Rows from block 6, named by matrix and row number. Rows with one number belong to one neuron. Each number is 500 + 25 x the weight over its row's rms, rounded and kept within 0 to 999. All counts start at 0. Numbers have three digits each. After the name is the row's rms in percent of the matrix's.
# fc1: MLP up (model.blocks.6.mlp.fc1.weight, 2048x512), inputs 344-429
# fc2: MLP down (model.blocks.6.mlp.fc2.weight, 512x2048, transposed), outputs 344-429
fc1.1144 089:516490476521495476453496508537504513501500491498497489502530493480486524538484498511462520532551539529523500470470504500462485549504489527480521534498492480470517495506454507480493489492481545512487524501509523449500537480471534526517537503447475518454522471
fc2.1144 107:543488528514511521490502477480487514531522480513452506560516522492488560521516498473564476512495546544500522530467499435499541467492481483550510485507467468554518508532478526471471509482516502534503525473468508505505455475485525496445507535485483507488500499
fc1.1145 103:468516518513512502506489551508467482489498464512505507493533489494484450478454553493491568498518511486551493478498484528488518496504487490515484437519489483467529509500524546429501495459516493484471469516517522470525563455457509554545507543494483506528491497
fc2.1145 124:468480457505463495477468492532484530474454484529501535471453498553497509519520515485480502470584492473446532520510473498499499480495468489503506480545508487480491499468573468468504489506517494530501482492500492468461522549493517504496517500510495497485488467
fc1.1146 115:481466502516520530470509500503492500530512508512527509571542515494508450502504522479501559529492541489464496501484462511487504430502494471484529524509486475502542499492483515520530484489433495514503568517533486472498504508481549503458515485512456498497510494
fc2.1146 128:484515540507576513486499492495490513522513521534467524506501542509497473494553513526509481507473535478447497517465452511510518474439471486527538492516491514451506499499513520516494459529513554497533520521517493455528473507463467511477503536525509537492486492
fc1.1147 107:477525504500520490486518513490493500502526502534488568537537516494472484542486517503555504480445534550532483491509512471509417493505466491533514495484467459535534513533504500495491468547478452517485478478513516490518504501513502528456523491491429546486499531
fc2.1147 109:511531477492516503522477492528478479481475532484464532493532473506513493476479528516512510511539490470499503498512497522538455464497515468487483511470460510467512502509502492471524462505469491450525476481474519488501530481492503500502511498524495510507517496
fc1.1148 110:473480503502488482470491521481463514490502510493535513506485490507500503505476509466506516513510550528532491462515476507472491471554449495480527490517489490472511505522494526472516516498488522508496490500507515468504542510509500528531528533512480521499520451
fc2.1148 098:500422477519481541486528604476470511472495538489510455523458514493498479473476500481476508543503494519503499526534485522490554467511512495452449512512490505467541531489444530492511460470513504485484474516505477491498497503458515489473465496479540495529482515
fc1.1149 116:466439510528446482486507483484512471512490492487539465521487496545515499494457526465550521495550486529595471515491500506492490471515448483511490536532535501515509545556521521480505524563486485522543460526527503482503503503463498549523489543498457507531505511
fc2.1149 116:506484501500513534516514515546537490485516537459523504528506526471486497500499522506484503518496480496534464526462506522510532478446529515500495486508548496493558519512520517474523484506477491464510471514519480504487460499488480500512451484500510492481437509
fc1.1150 084:455487500514494507505503485511463502508491491471523477514519503528497486494454534497525515433493479518469505477515495505474454519502520478493519478497492500475484492489474523532512497525480485528498474479519479484496513522523520544473499532495521499496524492
fc2.1150 097:519494500508519505518489539505524459492561513509549520505511504459532496517458501471503494524493523483519519536514507501537541466511500479480486509499539518477505495483478497474486484475484439512491509501506512497516468481502496464492497496475511526504536514
fc1.1151 101:463452507509468502493516507454457479523505501496493510527526485465478516494456497488512496461519517527515418510487478468469472517502524442520512457486481475520538477475444514480515513544445527488528501538495476519484487519469525493498520479478479505482503473
fc2.1151 107:565470496523508513505501528514502480473529501502527458464534481499522479516491496492527536477480522489511500540539517507522512496494516537479492530437530498553514511484518525483509480466486515470475466482464544523524476471533483503492495499481510540507514568
fc1.1152 094:510489497490507507487478536547462467513524498521471536536527512497486512484496478514517493473475486500481503510481498507490509494498452439477466464487501492529460464526509504455488522488518543509501478474519491517510510472496453501520524503477452486557502511
fc2.1152 101:517526510516567476494558521431530552538456487491458487484465528449539509504493520457502485491521549524526505444513504506504529476518519519495510536516511517482512505467467510507472465513483517496507538492491504485494517537465540509533517492508535510500489481
fc1.1153 097:469455513516493508462518537463458464471488472464533520505503465509500520477456514484516504482473531526512480498510492484501509501544510482507550462502506478485515515493508544497508536508519493511521497493533459510501520509450494506531534515517473532499550477
fc2.1153 090:478506512539499500478491512476479499481485482492519466501493491475508490489467510480509538492495514511483496507534491503537470495516497479515462495514498503500529531498492504476519519499538490548504465486538516509536455510498539528494555511500497530511510490
fc1.1154 102:529460506500498457459458450479514519523499492479502527492500481523529462478464518484518522492506518513503518513524502505508509486494464506492561469495492509508494479482512496509478559533488539475472546529523539483518518497503485538509494514445512523530528477
fc2.1154 092:483522516528473508521487490450527498544480460555481495481514512507516508500489462516483508409516547499506555517503515502489513490536478500487468462490495504511503461462540506501541495511564516505464494532462510515498502525514511512470510541487472532503523498
fc1.1155 094:483492535476502544482493472493472493530497462520491486538490494512526474519475510485505494467486510504524459502470469454482468507519519507527561459511498511538510474513483529453512542480489468496514556516514479517467460521476500498528484497504475498480502472
fc2.1155 112:561495479496483511543519486535510504496509482482497476517516507522485498518502502504480491483547500515501519535484512492497500476492509486548537496497498486512493503478493564482502453539494520471561480560498521481543441461501498504517482450495502500488470523
fc1.1156 095:472456507493494495463478519486467488482480490487518509518482471519519472482473502453513517498504524538505479480508468498474484492558475483473532480508500474515524507517505524469527522498500505536494504497542488493529525515470485515523554523486484527506546491
fc2.1156 047:486466534510517524504513519522490470465446511484545476502490505518495482473493519467487548484506475484471483493507474526520514511493526498457423501540527498493515502526493489488489485486497537531509429533529545494524479487500517499541536517492448495498545515
fc1.1157 098:493476490513495481455497514492483498503474493498516512518496476500520500473471515484510477505506535529505474491505471472472510483522498490468525478527492485515527502526526526469505530497492490510495522507527500496540538505483506508512568498492497537503540449
fc2.1157 079:498480502530489502476497541481477494479473482470506516498482488449501510486452475468468513490491524505519471452547473525492489486523487487452519446527510506508544492513478528473501518478487511501501446519497487503522509519476507471512525467494468513516551499
fc1.1158 099:477464500486492500466491506479479489525471508506543499517498476528534480456479491469499520488498532538494468453522477495478497503540467496462519492503494493509509486495516529477533530508489507517490496515550503498527525511466484518516548533478485522505538494
fc2.1158 059:507481515519492469489503494490499479482477488495492477503504485500510496474495499476468507461483530511520516476520499488494509520526484481477511492463492529537525504489487488501500499482503539515496443477524468513520496533475479504500535554514491492519529487
fc1.1159 102:488463529511506477482480484488492476474457499502521516507499462532519443464435515447503492544493527514522511490520462477491477450538489503461549448520494510476531508505484538441521511511517511516518479476559503496504542495482453506519540524458476535503548493
fc2.1159 092:471460480552520534525489483564481495482489511460489496468483535538475536514499500493519473538529495518489485521502499537513526439483525487540448517515498488492473534491488512433487481499466526512505439548496512508508510504485464480516490483483509467533471523
fc1.1160 084:472497501495492503503491504533499506475463430473474536488511509521525505507442504509497521448542498529516535444470514502482491486506446481506543527494501457472486482513517520476508489552512499496470504503503489461447525495489522498544547543517505546507502507
fc2.1160 110:484518545477508552507485474462533509531497496508544492481546506466492517537511484500520486494473515533491498532519511502525492475540519452452496493451497514474476524461514456501490525489521497519480482491507485465549491514511542500503485518467510481491491507
fc1.1161 094:482460533516494505483498522465451486502449512485502520523504493534505478469487522462508503495517519521514491496506452490501501497545495483459542490524533492494530512495519549487522536479530519500500499520539489519493520501490499518477542517500488530512526466
fc2.1161 092:490480538574531483490502493488446513492472482539496514525523474540525478449467497477497496529504496487481514496505504530498481465492464488502492513471534531478503556478508534467537519513521481546504476521548484484486480567484483487483518521483477487506492466
fc1.1162 090:556482493504478500486473513434464501533471532530529520486480520519543484502499499485529508508499524531508449506535491489505481529506468522485484515500472502474498503494520519507512494502443457458486497498508475562497491546499529497433486505477527549441563492
fc2.1162 102:489505526546499472528514517532566527468476533520484480525508488504480516522553486478485511495470476531494483519499567496475527471476527496495506488484472522511498498481496496494492449546500502488509482535490501464506536444479509546503500488527513474506465501
fc1.1163 088:467510508497534520495540548488490484472484484519514519506551431504507472505479475518486521429530522510544533495500492500472460508499453503516516498540481454509514464509492508512511496536503500500493489555538502485520530509528516539533515507478514495513550506
fc2.1163 100:484504493492537499465500519524488474511539497470483533478463526498540462544533512463465466507516451528552481500500502502495484493511442508435491513470462499480502488519507480509509494506490515525531517483507518486457534480461473505474502523473457554538484455
fc1.1164 090:475415533526517517474459553489507514527487490486494462536484484484470496545489500470491492470531515532559485496489472463461496462500497532497537494473506452536519476521491495502520539476515538534493520548506504455495518486489534556539505510493497515551532544
fc2.1164 094:456492478490534516479464467479477531551529517493514515537494505472497511529531506483510445462515494501499486490528539507517469519501523518528488472472506479512496504486455528502516464473467506513462491523532512469515480525437512471508505501492445484508495463
fc1.1165 102:474481499492491514485483514500494503505457496514529483530509485507494487483464521470506493482510544546501477469543460480473488510536473481491495494506521473512530527489517522483537507494500546536508508517542499490498507513501470546524530536472496503526512497
fc2.1165 090:466484543499514493482459508518483501461466537466485465474522479501506466529501533489495522491510533481505502496515500539497512482522555477495525530529465476498506535549522501495512466487545517475499474478501442463476516546500506486493518544539469505520503497
fc1.1166 100:436508521487494514495524538468481452499489482487468514537458530458513435531490476473555545517523470508495503508477487524476465506536480490514487456526499487512525507528506497462497551469530511509460516480553498489556481515459504564485500524503499544557521469
fc2.1166 112:482530529461505458491544482507523482514532512464508502473477534474475471450487516484510514490476477477465506498465534530506532485478485455496477513492516531517455500505487506530464529497483516477524493506505476489485498473536558521514497505512512500507516520
fc1.1167 100:491521465532459508526468505467494497474460480476503534505472494537494500453481513522505552495531507522471478510522467504473481497491483469509533484472495501472479548476517509515475538492514510503497524526509507515471505478494487505501511511497519522510507499
fc2.1167 104:492482546480541486465523578508468497549531489495530494474536507472514500519478525482513441497454502498508502490507518525488527462513485497448508496499561479531520476529479492533498490486500470499525506524513467473505523464498523494518519477470463498517499496
fc1.1168 106:505458507486510503470477507503493520482525509474532480529467468519464485504499526502488464519499572489487497531544491470507486512504509508480508488488481475528499537494501519485480479456505512532501516481533511513518498498491473493523513474434504541545562532
fc2.1168 104:520491495496488535494462491508458447553484504495489515484493524485494462489511506470483478509517508499523452517510466490532514547519513453477505481519490527484529482484529455495512479459463483550499512504474484518503479499497474505525484527507505497479500522
fc1.1169 105:504507499455487544479468535505482509494471517501510518462532447501498476521471529488474494521488526516507489507567517480517438457503508550483505506456511482524499515500463497508502510501469525487504510529481525506465513515533538512457476492454526486524529513
fc2.1169 099:522484466510504496509522472511477501484475518518528478494480490510535466466490530492491520538505490510505496505496495485485471524507509500497498480541474549494505551491477523499562452526515522490506503510512506489483522458465485553521468529545479501488512487
fc1.1170 108:449434539517466495487512492469492478497493454472523495494499465544501516500472511459516492498540475524527505524496484504508497442500457476534486522492510498504494534529547554453513524551499466514518475515531494461505492474484504527549523512544467504506518504
fc2.1170 113:489496527463451533516487531488534473483497511459521522528509518425495499525496495460515494506528494506486476496496479499531510410437488500521502467492569490463501510521528491464509489503500495477485471516551452429494485497486460482504496504499515481494492456
fc1.1171 093:477452476479477492467477533490490484489457487479544509533494487532516492473505496496519516521533525512505487498519463473474493521517486513481514470509488479500504513501536512472509559506495501484496499473532483494510537508465474520500556533481501515504548483
fc2.1171 087:521500476516518461496426475467482537519457507501521495501518462498513493510494494480486541487523514520510489492506505500497470504526489498500504500532461483523521469522536493482513502467472507513491487488558456494522482503452490496475532509500460492501562508
fc1.1172 093:492519529464518481474479471442516437517508488426503492510493497496524484492505526495526486487510501511510492454549490510481504482534492489498536467521499498553509535485514493519518537486487486465505456568506493505481479529534491505481505481531488521449501481
fc2.1172 102:471481545533487505491494442497524534523526522487436534529530533513494504501477498486501451503527519525517505532495500497537490476483490531521505510471490447512474521487481527499504538514480497488478522526459522516500467491517481496476530467505508505523516515
fc1.1173 103:495493527489507494458476521475492473514482507495537507515497454528534490471471517452507527506501509541517478470515471481457471511525466503470500484510481455494534513519528524484530519505481502530492506497548516475513548511490487514508540540459465525528553497
fc2.1173 078:489537505473472484504495518495495530508487484469527518501521480499537466509497493456461544468495513497523480498523520485466501498528477517531498497503482453496521507516491497474516505494491507508540486482520496501529479516491481502488497497502477530543571489
fc1.1174 096:459480495485485513437509512464475491517473454506496513541489438507519505481493511483480511513498509558523474502506477512474479500506462488476508499505468477494546505528499517468526498532509493511486476484524498487530531526479510532529538533468448548493538482
fc2.1174 099:493500509465519495445499490478495473515472459470531487532513441472528471508476508478472515506468505527531509474501492473520497500540540534524498473490480512465548528516486528483496496510499526531483484483536513484537533526507472523485517482525456545473554491
fc1.1175 102:493434532517497493492498496486483500500471501470524497508497473539531480481446534454520502512494504528517483482520487476474493457521481481505495486498519496493520525542513543464520541511492482498511465496537491490501541533493485504483538544511472562495534478
fc2.1175 085:467451476513481509515540515528497528495493490523476490460487494541454497485518507476493524507513535483487487530500476497514490466511524484524473519483525471520495518491496467410508520507515534494500431541445513505468528544511542517496499485510511465554503493
fc1.1176 083:504484504495499475466515490485508516486474554511517456546469522467494525503477507483481498571505529524475514506509529521474505501520482467521476497483484503486501563520498481504443529500553519519509520497495521476464530463468524495527518523531523524557470467
fc2.1176 103:506494475498504506515526554494481495505470452544460544498518466518507491499506468530534507480464495504559496471472521493501498498448480506506468518484515514526493462463519526528484534520498460532472511482479481498527528492559483493464530528518473507497549539
fc1.1177 087:498487475495508520498525524490449498559501500538484525528505506518511483478497444494513526458524494519524496480534509521462555483495473489493473478508513486466500438521517520506498487532479486544482536543524462500534565515519551512526510506546478475467495513
fc2.1177 107:499497519542492489472481478514516496525489506451490508495512493491483503520491500484487477526507509549526508489502477478534472513495524557502537529456471479488513551544499507484495484473517499519500535495484512532480470492482518491420501505480475528517496509
fc1.1178 092:455487525503492490490506511489458487500490511487546525518497475514535509452496524488492505497514519529500485452518465487489497497518496497466506482535498488510535498505533497491509541507520510517492514494539494495516530469471467486534527517497466521515505483
fc2.1178 098:508510471491507464501487492478443502505503446509525504492478504509512513504516470482488504483518521507502509443535495532473472480527486449504495487525500486506517512513502528469538522467503495531488499497554453487504520533467480515488514535497459490497503486
fc1.1179 091:475523514483497529484502499466483494455481505492484517526512482519480491488484543495474494549498511513485531483520443489486504449535490480482516465497499513506565570518495522457487503495564515523507462459538508490490474523473441486524530515505465543504513468
fc2.1179 099:477489528504493470481495486456442526477495493526491496513499488502522478467454520492489512552499520477509536510498457462489459494565458461511509511510524503526550567519505532484526502492515487497515476450532491497497522528479472465522514519494456539544515491